Weights of a small image classifier.
Training: soap at rate 0.0012, 5000 steps, batches of 64, held-out accuracy 98%.
Rows from block 7 of a small image classifier, named by matrix and row number. Rows with one number belong to one neuron. Each number is 50 + 12 x the weight over its row's rms, rounded and kept within 0 to 99. All counts start at 0.
After each neuron's rows are labels from the 100 images, of 14976, where the neuron reaches its largest size: "strongest on" is what is common among them. Only what is clearly more common there than usual is listed. The data: drawn human figures in many poses.
# gate: MLP gate (model.blocks.7.mlp.gate.weight, 1024x512), inputs 309-411
# fc1: MLP up (model.blocks.7.mlp.fc1.weight, 1024x512), inputs 309-411
# fc2: MLP down (model.blocks.7.mlp.fc2.weight, 512x1024, transposed), outputs 309-411

gate.88:46 50 68 50 41 45 36 34 62 52 39 56 28 41 40 64 39 41 42 40 43 50 58 39 50 55 59 58 56 53 36 42 38 47 49 43 45 34 44 48 43 46 44 49 55 40 49 58 40 36 43 72 47 53 41 43 33 35 69 36 46 41 42 40 43 75 65 63 51 45 47 67 52 37 37 54 59 52 44 41 52 32 26 35 19 58 47 60 38 33 70 62 60 66 47 64 73 33 66 27 50 40 34
fc1.88:53 68 41 60 41 63 58 71 51 58 61 54 67 45 34 49 34 45 64 69 48 58 35 42 48 54 30 56 67 47 47 82 61 53 61 51 50 50 77 51 47 48 47 38 50 38 44 40 49 47 52 65 61 57 36 43 49 40 64 77 50 48 39 65 67 35 61 43 64 65 43 28 52 71 56 61 56 46 57 50 44 71 56 66 35 40 68 58 51 75 43 40 34 51 56 44 57 54 45 59 38 35 49
fc2.88:63 36 32 35 68 59 74 71 44 11 61 69 53 27 37 35 29 50 49 37 48 52 40 66 58 60 67 64 63 67 83 55 55 40 43 51 53 66 71 64 72 64 51 43 59 56 41 34 45 47 39 51 24 37 39 71 57 59 55 52 33 43 54 58 63 39 63 47 59 38 63 33 46 58 65 40 43 41 69 56 64 29 30 54 56 65 64 48 27 65 51 62 74 44 52 40 65 74 57 83 42 48 45
strongest on: handstand; yellow top

gate.390:43 60 61 41 42 52 63 23 56 35 43 37 39 48 48 52 32 65 59 58 65 61 37 71 45 54 62 34 62 26 51 58 73 64 53 40 34 69 58 49 71 25 53 44 47 35 47 45 59 51 51 46 44 66 54 45 58 39 35 29 37 53 35 71 35 41 47 44 66 42 23 54 61 41 57 54 48 63 43 54 41 35 46 60 64 49 47 61 47 52 63 38 66 45 58 63 48 40 43 42 60 51 50
fc1.390:44 47 65 37 51 56 72 68 48 43 48 43 38 34 57 58 46 55 65 28 44 46 57 49 47 72 44 58 51 51 54 74 33 24 74 69 48 25 45 48 67 61 74 45 49 55 47 39 41 56 54 52 43 45 44 60 37 64 59 47 42 60 49 71 46 26 41 51 58 52 40 51 37 51 43 43 58 47 59 60 49 52 38 46 34 64 54 59 66 41 42 63 45 54 68 39 39 33 49 44 51 67 37
fc2.390:56 43 51 44 38 59 69 39 57 67 47 43 53 49 41 53 62 54 41 36 51 59 22 60 45 75 67 36 57 25 47 38 58 47 39 48 65 76 43 49 52 42 62 36 50 45 54 70 51 53 58 65 58 56 67 46 42 38 46 41 37 49 68 54 61 67 51 48 64 54 16 38 59 26 40 52 52 38 41 43 46 22 64 36 86 63 57 34 55 40 56 66 51 41 63 56 69 43 41 64 40 53 37
strongest on: handstand; black top

gate.262:47 36 49 64 48 41 62 52 54 61 50 52 62 59 26 55 42 69 49 33 55 28 53 75 44 62 46 37 51 40 50 54 61 65 66 43 72 44 48 49 58 51 57 52 61 60 55 52 62 70 23 49 51 52 59 62 28 43 50 41 70 57 74 47 62 33 30 35 53 48 52 34 39 60 36 47 24 59 30 60 56 41 48 44 71 47 64 59 70 68 43 66 36 51 38 37 61 63 52 56 66 38 54
fc1.262:64 39 42 52 36 32 60 58 66 71 65 35 42 66 29 35 43 57 58 32 62 56 40 40 47 61 49 38 66 36 37 58 37 57 42 45 76 53 62 61 50 57 31 73 66 57 54 51 36 54 32 41 47 42 46 38 60 50 53 34 62 41 67 54 38 40 37 51 58 52 60 54 60 53 57 46 63 69 42 49 56 36 57 41 39 62 49 46 47 65 43 70 51 43 52 50 46 32 26 47 47 59 32
fc2.262:51 48 43 46 38 52 61 72 44 83 57 37 58 78 53 41 64 63 43 58 53 45 70 35 66 55 53 43 57 60 44 42 43 31 65 55 67 57 31 54 45 41 55 35 58 62 42 48 36 42 70 22 46 52 46 40 57 49 31 47 50 47 70 62 47 71 59 57 36 49 65 36 64 50 42 67 56 53 21 55 50 49 59 48 55 61 44 65 54 39 50 54 42 62 50 55 38 36 41 63 52 72 66
strongest on: red top

gate.193:32 57 67 41 67 46 64 34 45 37 66 50 36 63 54 48 40 79 68 46 56 50 50 52 34 51 55 59 54 59 53 45 54 47 51 52 74 54 64 52 66 48 34 38 49 45 58 71 47 26 72 46 70 44 40 32 37 33 49 73 34 63 37 39 30 79 33 64 65 67 48 56 42 43 46 41 51 50 62 63 35 59 65 51 35 47 54 51 33 52 53 62 52 63 38 51 58 72 50 73 48 33 49
fc1.193:54 48 55 41 73 62 55 37 57 42 76 56 34 63 65 58 34 67 74 40 61 50 40 59 36 51 46 59 60 37 63 37 56 48 53 41 69 65 35 41 53 46 48 51 43 63 53 54 64 44 65 46 66 43 69 34 70 39 43 57 66 39 42 48 32 57 42 32 45 39 63 46 66 41 69 38 69 49 58 35 42 57 65 51 25 49 22 37 35 68 29 39 43 46 32 38 61 51 42 63 53 43 61
fc2.193:31 49 46 51 53 39 48 45 55 96 35 29 48 99 31 45 60 39 41 31 49 34 39 42 71 50 71 54 59 51 54 52 73 42 32 50 36 76 43 67 37 36 71 62 44 38 36 52 42 71 46 62 50 51 46 40 54 38 40 36 37 59 60 63 41 52 63 47 54 38 62 70 43 53 52 65 65 47 27 35 55 55 53 53 47 53 29 40 41 37 76 31 48 44 46 51 48 62 27 41 53 30 75
strongest on: red top

gate.423:49 21 73 39 70 39 67 34 53 46 57 64 46 39 60 28 41 67 57 37 52 63 34 61 48 59 61 53 70 53 46 38 60 81 62 70 60 74 64 33 63 52 34 34 45 43 62 35 42 55 53 60 67 63 59 60 62 57 49 46 40 46 54 53 74 60 31 60 47 63 43 55 35 52 51 47 60 47 54 53 30 43 57 45 53 60 41 34 43 60 33 68 61 63 31 51 62 68 49 35 45 45 56
fc1.423:40 45 48 60 59 46 46 72 75 52 42 44 62 53 33 58 71 29 64 61 34 30 38 49 43 54 47 39 33 54 29 77 47 49 35 31 60 51 51 43 41 66 55 37 58 66 55 34 46 66 47 48 51 44 45 44 40 53 45 46 52 45 56 59 37 43 52 52 27 33 57 28 42 61 39 63 39 26 65 30 35 48 39 28 50 31 63 64 54 37 54 38 34 48 45 51 35 51 33 53 59 42 56
fc2.423:51 52 54 56 66 61 55 60 47 00 60 68 47 16 46 64 65 42 49 60 49 34 38 69 32 51 51 49 56 40 54 51 54 58 58 56 40 46 50 56 46 58 40 29 62 39 39 50 58 44 38 56 65 60 32 39 64 61 58 59 72 55 37 61 62 33 42 45 69 62 45 41 33 46 43 44 61 47 39 61 56 46 59 48 56 63 66 52 43 59 31 34 51 45 48 74 65 51 76 61 53 42 34
strongest on: red top

gate.730:62 41 54 60 62 63 48 57 72 45 75 48 63 43 56 38 31 70 60 42 39 26 53 29 66 58 66 66 38 41 68 54 48 51 49 70 35 46 53 36 61 40 42 46 41 39 39 65 59 68 62 45 53 62 58 55 59 35 53 77 69 43 41 67 54 67 58 29 55 57 57 45 39 42 54 47 47 62 46 39 43 54 61 73 49 37 39 58 36 42 56 59 61 43 70 51 38 55 59 47 71 46 54
fc1.730:62 44 73 60 41 41 69 53 53 58 36 51 39 57 56 54 53 45 47 37 61 67 38 72 68 48 47 63 60 50 36 71 60 44 52 34 37 53 52 51 60 39 56 36 47 70 71 57 47 32 26 61 68 50 41 65 57 71 39 66 40 55 53 45 58 63 31 71 39 20 55 47 41 75 73 51 37 47 33 35 59 54 40 38 63 37 39 66 42 61 59 52 59 61 47 43 56 40 61 44 52 54 59
fc2.730:35 71 54 58 55 55 68 49 29 18 36 38 48 19 50 63 54 54 46 38 49 41 28 30 43 44 41 54 41 40 49 71 62 58 60 32 55 49 38 42 56 67 56 46 51 70 47 55 45 41 58 62 69 69 32 64 51 52 52 62 44 62 49 43 61 32 52 43 47 32 38 61 40 45 60 70 54 63 56 38 45 59 48 55 73 44 46 48 33 50 51 67 54 61 32 39 61 45 37 37 46 38 27
strongest on: red top; teal trousers

gate.637:60 57 62 55 44 31 45 65 59 57 48 69 40 66 66 59 61 49 43 46 47 73 55 47 48 33 39 44 63 59 62 55 66 45 41 34 67 68 35 32 43 66 47 41 30 31 37 55 67 28 38 38 31 66 42 50 48 69 57 49 62 35 51 48 43 47 64 56 43 42 46 27 53 57 41 69 47 50 49 56 59 65 58 34 71 60 33 55 44 51 66 31 59 56 45 45 58 63 65 39 42 40 56
fc1.637:63 55 36 63 32 55 34 57 56 44 32 62 32 72 54 40 48 48 37 35 56 40 39 43 43 61 36 43 57 28 54 61 43 43 72 48 67 52 43 56 45 58 37 50 69 68 54 35 44 63 34 44 62 48 63 43 40 47 33 27 48 76 68 64 59 44 46 29 63 40 38 35 61 45 52 32 54 37 69 43 54 37 37 31 26 62 64 60 56 31 41 71 47 46 35 58 55 46 30 65 47 27 38
fc2.637:26 68 52 68 50 61 49 41 70 43 29 44 59 45 58 36 44 68 51 49 53 63 50 66 64 72 29 41 44 60 42 67 52 52 60 33 31 66 33 37 57 68 29 59 54 49 47 39 65 61 46 45 68 31 37 54 46 27 43 54 54 38 65 26 37 31 32 67 42 40 41 28 64 50 40 60 57 47 66 41 72 37 38 50 64 31 34 39 48 45 31 62 58 68 64 61 69 39 52 39 42 32 49
strongest on: red top; yellow trousers

gate.601:61 61 62 46 48 56 28 55 47 47 35 52 47 64 47 59 22 51 67 76 57 62 37 59 44 72 26 66 60 45 74 24 53 43 49 59 51 45 59 48 42 35 60 55 43 43 36 43 68 65 55 53 29 65 30 34 65 59 40 64 52 55 44 30 34 39 28 43 54 56 52 37 67 26 55 46 31 37 52 38 45 44 57 65 45 40 65 59 57 55 39 64 56 54 61 29 54 35 61 66 31 43 37
fc1.601:45 42 56 43 33 52 37 48 53 59 48 51 47 36 44 42 46 47 29 41 60 48 41 69 43 50 38 57 42 39 48 56 43 56 59 36 57 53 49 40 35 71 68 48 23 50 50 61 57 44 67 45 51 50 65 62 31 32 52 62 52 47 58 45 39 68 27 63 54 67 62 36 41 61 53 43 56 63 58 54 57 49 62 35 45 39 61 55 50 53 44 43 58 62 54 76 61 53 39 61 64 49 55
fc2.601:51 53 47 53 57 60 44 43 62 94 31 37 58 74 70 52 61 45 65 44 47 42 65 37 41 62 46 35 44 50 48 50 42 26 54 64 48 42 45 56 29 56 49 39 62 61 35 36 49 34 51 67 50 56 38 38 52 78 38 47 44 47 44 75 48 72 51 58 50 48 47 45 43 37 26 34 38 65 48 54 57 32 61 73 58 53 60 45 53 51 59 73 59 65 62 37 63 60 48 37 41 43 36
strongest on: yellow top; stocky

gate.61:55 47 77 52 47 67 39 51 38 32 58 56 47 41 50 48 50 64 64 50 33 54 66 56 42 55 61 51 69 54 57 21 56 70 53 63 70 60 46 30 46 55 29 37 36 67 68 68 55 60 51 46 45 43 58 45 58 38 68 55 39 63 43 54 24 69 42 66 40 47 41 39 64 55 74 42 59 56 35 70 37 46 47 41 38 59 51 47 64 62 58 73 73 53 43 62 61 50 54 46 36 47 60
fc1.61:54 71 25 56 56 33 48 60 54 44 57 49 62 64 49 44 52 49 44 43 44 49 26 39 60 42 27 41 18 54 46 54 64 54 65 30 45 63 60 61 45 66 61 49 49 65 54 42 65 40 39 65 48 43 50 67 47 46 63 36 56 50 57 66 67 32 47 54 30 54 40 45 49 48 46 75 35 35 68 39 47 61 58 55 68 51 61 78 64 38 39 31 35 57 44 48 28 59 31 52 52 60 60
fc2.61:51 60 49 60 54 38 69 58 30 00 67 60 43 00 59 44 50 36 54 69 47 61 51 52 48 40 45 54 42 68 59 47 30 51 62 46 50 58 56 44 46 59 55 34 57 39 63 42 49 66 40 56 48 49 58 46 49 55 83 56 59 67 62 60 55 21 65 45 61 51 54 49 45 48 33 46 53 33 62 55 53 48 44 53 63 64 51 60 31 54 38 48 50 30 39 56 47 74 53 63 46 51 36
strongest on: red top

gate.292:39 57 40 30 46 35 46 54 55 55 35 74 37 50 46 62 67 61 67 60 42 46 63 50 59 53 52 57 50 63 41 58 53 51 34 58 43 70 67 38 63 44 41 62 32 28 41 40 32 25 77 43 38 63 48 47 58 28 27 52 26 47 66 45 32 59 41 76 36 54 66 64 73 42 48 63 64 75 37 43 41 42 61 62 51 60 18 62 52 65 40 65 67 47 48 65 46 34 59 55 43 50 73
fc1.292:47 65 65 38 36 63 76 50 65 54 42 51 32 56 52 75 47 58 64 55 60 61 57 55 48 51 53 65 75 54 32 42 49 57 52 44 37 35 42 46 42 54 48 39 59 54 65 45 53 47 57 41 40 33 54 67 71 36 50 63 41 61 44 50 29 63 46 51 42 59 36 48 39 19 57 41 49 74 37 60 40 45 64 49 52 42 33 63 42 53 52 39 60 55 54 53 64 58 46 43 35 32 32
fc2.292:66 51 61 70 53 56 44 40 27 61 64 54 44 69 64 58 25 50 32 46 53 41 40 42 38 37 42 69 43 51 27 66 66 52 54 49 57 43 56 57 70 58 55 76 75 62 57 52 50 44 56 36 32 45 40 50 64 64 47 49 50 43 47 52 42 61 57 52 73 40 49 35 48 60 46 54 33 43 48 52 60 71 48 51 20 39 46 46 59 37 50 44 49 52 59 64 56 37 58 35 63 68 78
strongest on: red top